Rows from block 4 of a small self-supervised audio encoder (BEST-RQ), named by matrix and row number. Rows with one number belong to one neuron. Each number is 128 + 32 x the weight over its row's rms, rounded and kept within 0 to 255. All counts start at 0. Numbers have three digits each. After the name is the row's rms in percent of the matrix's.
After each neuron's rows are labels from the 100 clips, of 14848, where the neuron reaches its highest value: "loudest band" is the band of the loudest frequency at the time of the peak. Only what is clearly more common there than usual is listed. The data: telephone keypad tones over noise or synthetic speech.
# fc1: MLP up (model.blocks.4.mlp.fc1.weight, 576x192), inputs 0-95
# fc2: MLP down (model.blocks.4.mlp.fc2.weight, 192x576, transposed), outputs 0-95

fc1.153 097:092168108101167130123137136187123188095150115131097104125144137139088092071190176135100132132125124101112142119069139111142121099089133098102120111112124086139135112120108045137080126068137105142089088128104152119105186124090092103186160093123100187141107134068086107142097177116202148140
fc2.153 082:155132141148100111082187110140136150140130133154107138101091182119140127155130093160086145140130138208109117136132130083188176123133134100097132080162139108098193123086064093155125194196055187107093097075141148125128216092139173124085121158115101106136148048128078153134192156150135097163
loudest band: 1000 to 2000 Hz

fc1.70 115:127143140185182113097145122059116132076108160093135142101117121142103111157140104098038152118114123119127166123135151136145203157100089110153076122155076154111161106126098115138130150148135111193111171146029178123068122066101189113153089126167108150132100121065131101174160094064126130154
fc2.70 115:095153166179147117131056112139086153131175102065171179091150143165175137136157125100166167145139105081158187136159190151131104113137121122198129096140119150127127170141052101153140137151142110094087090111089180171151171136090112108175131162125158172151120136101113091122117117129146139093
loudest band: 4000 to 8000 Hz

fc1.564 094:153122196131115122090152168130066136143156187163155194202126125111104135156157142146191098093141120129158135110125116117116142073146102125136104108127107170103137069119129103107132131128124142044109087111138123160117124149108123133185149082044074179144205151109218112122129079164098098160
fc2.564 092:085183127150134086147096073093212137067096117133151136131175090113074073105155162137150115125117172103135160090161145086128106117076164096139174143137116128127070172133094098128144106134124088097136211123112162095112125170137120124140150167111118170144100127143138116118104158106119162148
loudest band: 4000 to 8000 Hz

fc1.385 112:106082126125151181128187071166110071145105208168136065162107124137155070109131120125125127210145136118179112120136109174158133134117106119170093095171126089068141158141156112144124143112174155145122105069131134123128109144116120119136189108154163151118159143108150133097125171131142088069
fc2.385 114:109083089159083134103123091150110096153099092120106146088167165110125091167110144180185161167164155104135115142079143127165092160117111101104096172144104065154132100142162175188139125135139136152118121122182106167141107147150149142047088191089097123126212116096221087106147067104127150162
loudest band: 250 to 500 Hz

fc1.459 114:054100141133146054107104142116171153096121158078112179105097169151167129125169167093111119142082116117059138151118134139195132134126193052142136108103172155134155123140142128103139157113179127142122143130128062101099186129091137141163151065135074178128099128126081071091156170179140123121
fc2.459 101:206128186152176065022082086158103114176191098144109152155080100115072129116096100105166106162101106174156126145182091197132092106120116166127121124152172144105196164076117123113137212140088153095109105080152142120127131149106090174149163143151084132088141026113177181186171091131140131148
loudest band: 1000 to 2000 Hz

fc1.467 093:157145116158097145139093108139134065173135105102150162148116195127168116116143113119079082144125075118174158143107120123073092089178133108152072169108183148077178149120078118168147128153107095176173126129160131118069146134101158107121166122163133121103169086150120115147144168104122154165
fc2.467 095:140147180126156084109123130152166161099126158189108151135127149146137156131181095120110101123159153134102125081145135135167083099106104097131068157082148103128087103150128157074151146153140190108136139160199169096092125084072116132197135174179177138104156111200108100063084103134142118121
loudest band: 250 to 500 Hz

fc1.3 102:162152155055134165109120163122092115061201078119078129147132138155134158132137135059125130201094111113097124130118111178073131135135192110120117133154118129134071065104128131080098096117108107098126089145100150101161128171109164087132134122177123152142121169175114081079111105121136105134
fc2.3 115:106113114116153100150136132098112145170167080160148089143153105178129098108094122116158158106111110112085147085111181137171121185196185094089108105151153146105166126109136110189135105121146110191124192157089143110132146102114068134146161159125135105145105068094134192164164154111168140112
loudest band: 4000 to 8000 Hz

fc1.454 095:133125077123110122090109063061165172115084119145069135127102124162120118118161150150117136095142236072162135101149185115145076150153128146149189125080136138097171162149163128103141093131133140139104169099139178086164105169105157150171095120142147107130083142134087096118123158096174094119
fc2.454 084:121100119119123097137090171139116110127169143165086061091145167094150135101125128105142158126202125141172098114132160129173220127182091089144091107128124153130133143077122115194138206135149216138163135164167056103146115146080086073141118092123107089089135121114125201174149138113111123159
loudest band: 1000 to 2000 Hz

fc1.228 058:106144081154112173198154136079151147156099162154153057135118213146129133128183161069176165131126148139164195100116142103148151194132121138116129113150104092138098163111095126095080067083104120101084099154101139129085151095145133097057113104183122135107136119175131112134142158127194104133
fc2.228 064:136129108146108195156157178158070114110100203093063072082131217119139170146140122113119123131047131123101124111079168114085129097090108135132112094178076138093090053134118084206184157141107124155135166091103111132115142134111122150141155138194130140160152105091146171122112094104155117181
loudest band: 1000 to 2000 Hz

fc1.405 068:147141144097098149080199104118158179105098105169190115179115088172136139091114143140070146128151125160035151160100074129109097206119107104128097113112118138104104169114185088162159085108129089154081147176098173119153113142084123138134144125122148179156128131067075109132147139069132184117
fc2.405 067:069123109187145078146178066121129140114132135050119132147137140105130142113139121145162144086112154106115172097141206082149198087159113159129080110149135094163098071123102116153168140140096105114140120076127139142159128131185122093077172178139153061088175155148115131131129109107168094158
loudest band: 2000 to 4000 Hz

fc1.204 101:134085086122059101114134125093065125126094139124172177134111129076176205128195172080118143122146104135110129074137135137141171180161121113077121078133123162127122150072140061168119119133174056117149139132141060208107167120117156110115149149138137001107130104193143097091142116107159138131
fc2.204 088:164128148108084174143161146132116141119066084109169154118092134097105193160155151088145150139126137141122110115098144100094105073093194068112140165127122082128156050138185136116106135145149174102126133101102142154120086177134156124121140124142154171114104105131078110118136153159102133121
loudest band: 1000 to 2000 Hz

fc1.296 102:102182058118212116122149138134142128145126078115157096157096137123153112118161103113144180130157115113136122161122168131174125208101076112116163134127122145097185105137136136146153160124099081085139188199185185189148121103087183081133108114141135147101198148118133095103108173107062057125
fc2.296 102:078145185145096113188142134127098170126092131146089094120149158183146153126122122114126086131155079110137146075094068103116102130082090208128123140095168056120104158103094182155156095153117179126168185108132112110091100121130099171064189146116084054103097124134174129129190116136119155107
loudest band: 500 to 1000 Hz

fc1.479 108:114142136173119178114186069158136100125134170146090071058127101114162095099124094124175093154102118131129082124126201122135081148127106143156086117142155095090204185158151101120125149053170148141103135130156161111087168128128104088154131126105127146091187203135130130144177161124133122139
fc2.479 105:152130122203058119164119104112094218149119050143112125113122139107109070159165159120201117138167090098106100140122144144157116108155103123158076141146135114088128144079144135141191133152136119117124174106174062120090161129130167094097149201131125119128132133127157106146118074097139152129
loudest band: 2000 to 4000 Hz

fc1.469 099:134111136142082200095125127136141132097135141062129137103114069131111152152141044122096132160089129103089136162101089134147147156099155173128106103092056095128036159122153140102147187123125165157156136137114086120183158092102128099146125152120116100166136204140068156153065146125203126062
fc2.469 089:087141112100137135077122127126157193095091132186110113142104147103115137149174145147092111084116156137172150128145199134216102113110106132097141150158152123162104166144101128075135112138115121141106135127125169118048096199130184142141164141138127096155103076139102217167101153152144128119
loudest band: 1000 to 2000 Hz

fc1.1 089:133108096125153126153113085168152098165148151127138159152101151161144160121164158139114157103078112124127158156059069052142154092169159113145138123121118135113108160098086128126112171065154105094137074113196141147111116210118074099143163125073091175107121163158126142128098185081109170168
fc2.1 080:103106109166079080168095084130130121049100123117150158149121161145067142126116110116154105101152184119119183086109099166072171173064154114159124140110132138095101092202060132133105221126122172141112092117104115122160168131103167103158148128145128111117121128183131092220149100154206103164
loudest band: 4000 to 8000 Hz

fc1.297 114:105178127082110135120142070105039098055113122121106140124139104117105156091132129165129149186123160166135178114159097146114104169131184053125149120101147104133096150132144094117153098108130131169179152162176112147139128112131141134135077087152158095160134173159148123080110158149069134137
fc2.297 100:167081085134162078129083122144121095127102209063183114142158094117212148109089151128124145162110148126141136150145135121086089155155138168178139069175119071114150106120157108118117102108127107159066167140118134156067132128142114088168183106152123154112115091157113159160111072208164176147
loudest band: 4000 to 8000 Hz

fc1.219 084:126101177145122142110147170184164129141161051107178133113176123168164131123178134114059165142130147133115145131116129136100147117111108066057068082160165110114105125114147139131125075198117151111114138161071161068245125068088111183119173125136097153118127152135133087123152113148104112174
fc2.219 086:149094140127125177166091100117172098063109108108114127139140215095163118159120123130118162148132120153138165146110097181113136161135134150162145186180131114088102229106068074182133141129101070130158102082084127187135099175089115131117117118090143097133134177155110084163132118120182126069
loudest band: 2000 to 4000 Hz

fc1.465 086:115102130153093123146118147138109044138154140118127137093081128134057096096144103064153112123074094152158092139140142067211132153133116145140097162121154140087070101128113134101140130163146135156178204133127172148115145122132166165144079125131159159084199151166124051118102132116128129099
fc2.465 100:174094175125146158160144126112238133150089077116178152111106105151136133108192139124164107102152176102117134086131133157104133073109129082047139083154112134082080124182159108128142075133166086147155156088114091143093119120124113175125117104125123117123086164132136133155139133151166144125
loudest band: 4000 to 8000 Hz

fc1.550 102:113102086108130118149114154146188066083154110150136118131115177187162135098114125085118147090144084087195128153064149103095135108169099063083097143192121187104212143175122114131135122130121115140164074180150149118160159141113173105139141107213195176070204137101087086090142129131162109146
fc2.550 115:163136118107148108153137109113136134110107119084210083149113133157202153150131117101162153108102118065169163128082083115104160144132108083114121108139118227136145100143071124086222085123161048114177100101096174130137103079154129132106105087167179130104096106148098149115177142121153088146
loudest band: 4000 to 8000 Hz

fc1.308 107:101094082109177154107090132185136181129113105116129146145130124164125148198099143103192092148148146151130059132166127107106179115126118142118112093128118139119117129194114138128105138124174193087105102140090151171087094109123129133144119099157070200124113059166118133132119213133134114168
fc2.308 109:120101119164119092164141130115106105159163075177147144132136188116152150123056134103098143157111092158088153156147154150129138127086060128135149188150132110104093101184175134085126068124126112082160125099102169170125138182135149153150100182131140125170166133160106106169126057109168170138
loudest band: 500 to 1000 Hz

fc1.481 084:166104083073131152157164128107127145103145075114165162155102094186057133077149146118081169071133176184197146107117120147107134110157079180166076053127190125100108119134074164108096112132059110127156096171099126139084130128103134160104131158131111190075125150157149091123173108129102179121
fc2.481 082:112055151099134155136129063184085131087091152136129096136160186074105124147152169115169178102116174102180137117074130119069205106085175147118096183188088183128106184144113148091135144120160112138115115113131096143155151111116143182159088103173118123145064145168136109118080193161107125134
loudest band: 4000 to 8000 Hz

fc1.470 099:173154096099143094093192133139205117156134108101195171131090120104129116126148089052168132133150163107126087118078086089129113149182094132105161090111122157091093127170132175159155152129125160147143165113101148188147113158119155160097092115128161106154136142163077208127089113133172140148
fc2.470 095:109178116160116086099118119189074105117146125174090137065143094058064104089132132176086147160119158157147184161154196230133131110107164105134149147097124105107156129189152105096117051150123128141137137098165145039058180114104120112128159079150129148153161177129101102159174096109118126096
loudest band: 4000 to 8000 Hz

fc1.31 101:140128171121119083177092124097101142157141066123203142136159123126123181124115123147132134155149154091153185132111121160091088187106165160118104119142127212127112140114097146148056123152136095097125099104139136164072120146136137109200165166111173177090098128143169118118163164069159117177
fc2.31 095:138098103154160112142135123119126181120158113105092164126193183138093174146107121060115073103112130120210094136128185123084182127188189110133098133134137099126157099121158115107136065112185104105108134137116149108104096098166102095099122156152126126130107142107136078173186162119154134122
loudest band: 1000 to 2000 Hz

fc1.571 085:121137137178093146124097153078154145167094176163124196176116128152160153045113190121139118149142140113145120123070173144116150173085144174137144081167086143120071146140166163135085176122096097058117112100172091172106111120133115123143116152191128086151099103160150113195083121103181099118
fc2.571 084:062127154119146096145117153150146123084113089167142135118097164109067100190113119179074155106118125133120115091095072154136133150142101097093097135091153143117148148120056152110092049200145117078177142131078186129046114164119106165094118092114105140131128096112120184079167119123119149105
loudest band: 1000 to 2000 Hz

fc1.451 086:153091058221088168125115098096108125106163136175163124201163144121090151072136071122127172150132098130095138123110107134086182161105139117153166103135094062146080111100069059168087169085111135177115154092124151173085097112131115124110131125164165144125096146151141168141092140126112103119
fc2.451 090:178154144153077134078088141118116150134099186136074184114127093137123172096183175104099152185079159194121116135146150155125099123174113073125184085123116148119194145144102089138117112146155121084098106069107134105131121083145167103111094091186127112111184114096112140139137217092129134103
loudest band: 250 to 500 Hz

fc1.197 111:136115133158129126100136109114203064092102097116122119083133133080144153122128127156135116134140187095153136134097105115129177168125175191098128126127130106146133134083158135173118136140088107139175124059180104104069134150135101159181117098082141171115101120126091159145115165093121129147
fc2.197 104:117112113170150098091111069105102158180101145104142113126126057114157165121066146153104099064121094153158135066183110106156140125150121166119122127084141164102148113122129166116184143153159104037139136156151123169187100102151146114105073155081122139118171177112171154146148119128115107092
loudest band: 1000 to 2000 Hz

fc1.64 110:150091101157139066138142139103110108100140125124100151114122138163090120139166122154125130141112134135142161095165181132147183157132136064101139134150120083164054126171100220093127130083141187111100085121140162027120138127101162102125167082164085140197100170144156101134073130179155107137
fc2.64 118:107165103145160160140175057166141103155129103099120082196111114122186105118096117073128188149167113130106089187154169146175129187115130131123084109139161210125102085145127105098108145061167094080153163166124160094122079104161179128123090166134156096104175150174158156082114081147127102066
loudest band: 1000 to 2000 Hz

fc1.131 102:109130164162130168089112157128117097104172135090133122215121119156106149093150103169184137165115111097147150145137079129164165082161116075156094081131133151161093123149162093089051143133177124160159139108121141210083163123153128084145064139106137088073140109047127140112129174105159098143
fc2.131 093:165103091138175148162151094105179158081146160150130137152118141120165132095194159098125175115133148175117138156135131093144115132111144094091153109159117120067122102081144193134132141135137094115104112100165187163121210133122100117140126116091187110066085133140145150124145138077168160178
loudest band: 4000 to 8000 Hz

fc1.159 086:160096134159105144181107067148141090102095094076135119100072158143132136127127199130083100172129125106103082134121104152061143101126128104141086135153138138113137143082130073175169154120134168147148163079151070139083136117058152124093131172077129141134124162117177148109122143159144116135
fc2.159 081:184140125066171165155133119109105167141082119095080150122076106166105090167183096122130215141110151168132107094119140115135192107208101103076142112160148108169114088114171127157085109139112141121169091127087107093110161108117069153092158103126122102119143095122126145160082102165145163150
loudest band: 1000 to 2000 Hz

fc1.331 098:186106139147108145167131089149069106145062180168116143174165171200103138122141114176107137135098121160175126149091150155124113118154114131172097095119165102061105125138140157109070127082065147131103128179124145117087095104090147072131120172178203163094156122179075182107142107127156107121
fc2.331 096:140116135115075133118097140113146131109099098092124075066080072053070113085147168068121115108123188117077136117146084144144144087164180126167136157094100174136153116096118126097113142131163174118128070115124096138167090174093105189124099142123123120167038149117214129141123076108167093151
loudest band: 4000 to 8000 Hz

fc1.226 110:122199122147097149113179152203152119140153153137153142123093105163088135164175114074125136125175101097101189169104153144158097089083135109114122137135050128078188127152135143148172090069155140182113043146153131115146132066104122165137122131195119112166114052095137122140118191078188092122
fc2.226 102:178126124126114117180176142073138104096150171107138130141142182129136114171119139154092052151152148132146133149128039150098151123170139092045154183116135120174168108160110106135083122113098127073078124190143127100216159135122086097126116138083124129123149132144096126119061145137113111096
loudest band: 1000 to 2000 Hz

fc1.21 099:197117169125094111158160147132124117185122179108051103125150184094121117113163118097137122128127170159109172101099127158101174160126077135121096117077130089198155130146182159160117112123175123131140161097125125151160139109110109131155080097131104130127131158128136139107193141079109090139
fc2.21 101:134138130108145172124146135140138100115162154114182107089135179147066116125132127161159165120113153169085165103116118135095111125128168096175132105100075055157136063151074058115130142156107155094133104169178171127132142088117175108103178148125135169078076130076147121099110111122093097097
loudest band: 250 to 500 Hz

fc1.431 105:138138158165135176124123130091095142161137147122183189084139139154099126092121075132113164135114146160168152172106110112092077123137182093105093123140155117119098124116099099153102130116089197120149092087172058096165114093063117142114098156091133123131140166109126167146139179100197131124
fc2.431 126:142108132127102075106127122134152144124145110102083057131174168066125154150140110152098096193166150153104104101129077098122116118105121158186148084089160116093140150138142077103130085145149106160101088135119132102122163151113095136120183076172153081126087083120095077109189131121148196122
loudest band: 2000 to 4000 Hz

fc1.53 081:129096153175104104115082156072151183105169112109110082089127164156136134112136120084087204127139109133153159121106134055154120134109144111107150134100103136108116127179141097114137103208165150113113130168180116123171107128125083120138125094166131129108122154122078120149190176145087134152
fc2.53 083:066097188080142103126201165083179148120140187112138156085123114139106169135128112155184063143139178111135133129115039117121156153142086087129097078141167107114120161175126147073161163089141096116138080067150120146163211125107127094135119161050118162129122123150145115118119118166096109069
loudest band: 4000 to 8000 Hz

fc1.291 097:136137153125083157097123129030116127184104063152155122138137130170119172139138142214125129126189131141134102098102092116203135165091115137099162131169180063126087107115126120101131153076086128170160152118136145147136132121091142149091112107160141113124122225099062105097136121108210126204
fc2.291 090:090087121102149148087104114076105095162166150091165131075147104087087148139121136126117149154129125119165077103112148132111109114084161078161138163082109116135172199140162100086132137142106190114152115044154136056133180159121194135093115095092167112121183112132121136146115089124161142159
loudest band: 2000 to 4000 Hz

fc1.572 085:150121167114059135139118065213147137090206109187081172106107120123181147146123116114108160061119157134162164125133131155111186153113134092105141152127095133124068146101097126174113162140144185153111185124154107111169150089078095109159118094141209083064130181123119153113147164101147110150
fc2.572 088:098050116158136130136097080123152088087110113170125142154120133149123117132118116121164134105080103114153101121088126172158072124182142093226083133117121194135075157133069151117206184126125149112147139095128102163127141154131216134123144155117173131099124124085110095148084120113114097112
loudest band: 2000 to 4000 Hz; 4000 to 8000 Hz

fc1.342 099:116081104077124135102099099145088113149116119094072063184085173156079162170105146138137138140132156137108168124114198098087172097133124126083178171149105132164115133037135119130111155149122189138132085157135098103166156122161117070142130137138142120174127091117134114122109138114144107170
fc2.342 099:114142134201157135136124162122138105153138092100163105075162108128151073152149160085085153145122116128140086146132113093151071139104180160086133111129095079079160218195138108135110140105129144182123185129105136157153104162076123165101144115066137108106150174129147167147105101116117122070
loudest band: 4000 to 8000 Hz

fc1.499 100:113145190106112136096082126141098100200127166094153162099196137133164155155190118107092147088180111131113136160072051107119168167107121081136101132112144136122152081168141082141106076150103112145144110130128188104110072122134114096142173150110127114076171135117159140148148140146160151176
fc2.499 114:103166077122183105131133098173177063148136076067126086133106150088136169155033134116157163085139128124129169137154080116168113048132133090149135145136108137161150038105125150174126078144102159150161144064204125157098112112095085143158152161143089128131144188062146102113097099113107113108
loudest band: 1000 to 2000 Hz

fc1.169 104:158098094106107127167090123173183061139092150129119053145063162172052175135121191169161140116127127054149077154100074104104140186107162195115144127196177206127142157139126129079134153121121109128118110120157113089082090138139120138133104167149106152144195107137144138150135137092095117125
fc2.169 105:163178158110146141163127184129139074180158152090104138162134142073148154161128094094102098139175159132074110108103105108075131097150125180143147075107135077097211127164148147110152102155116071182168105068152119128116067099145143138084103077132178122110172090071101150119088123157088095064
loudest band: 500 to 1000 Hz

fc1.32 088:127095131133113158123145094104133128123190164137104124132142103136150184064139176092140081138069116112083140057058125152128062112085121166087167115108140169064128171126130145148167105117128154121123143152111169154113143101082107134107132129190153155160125145067157158118047138108155185123
fc2.32 092:174217131102104100152091163170093130093151173062127133123103177111139112133118120138124118182084104127138106119153186156105135158205135176106095090101093090112179140112041184136154134171091143156089152088114135121134154144173108105127099148094137132115147127083112117126111082127135134094
loudest band: 250 to 500 Hz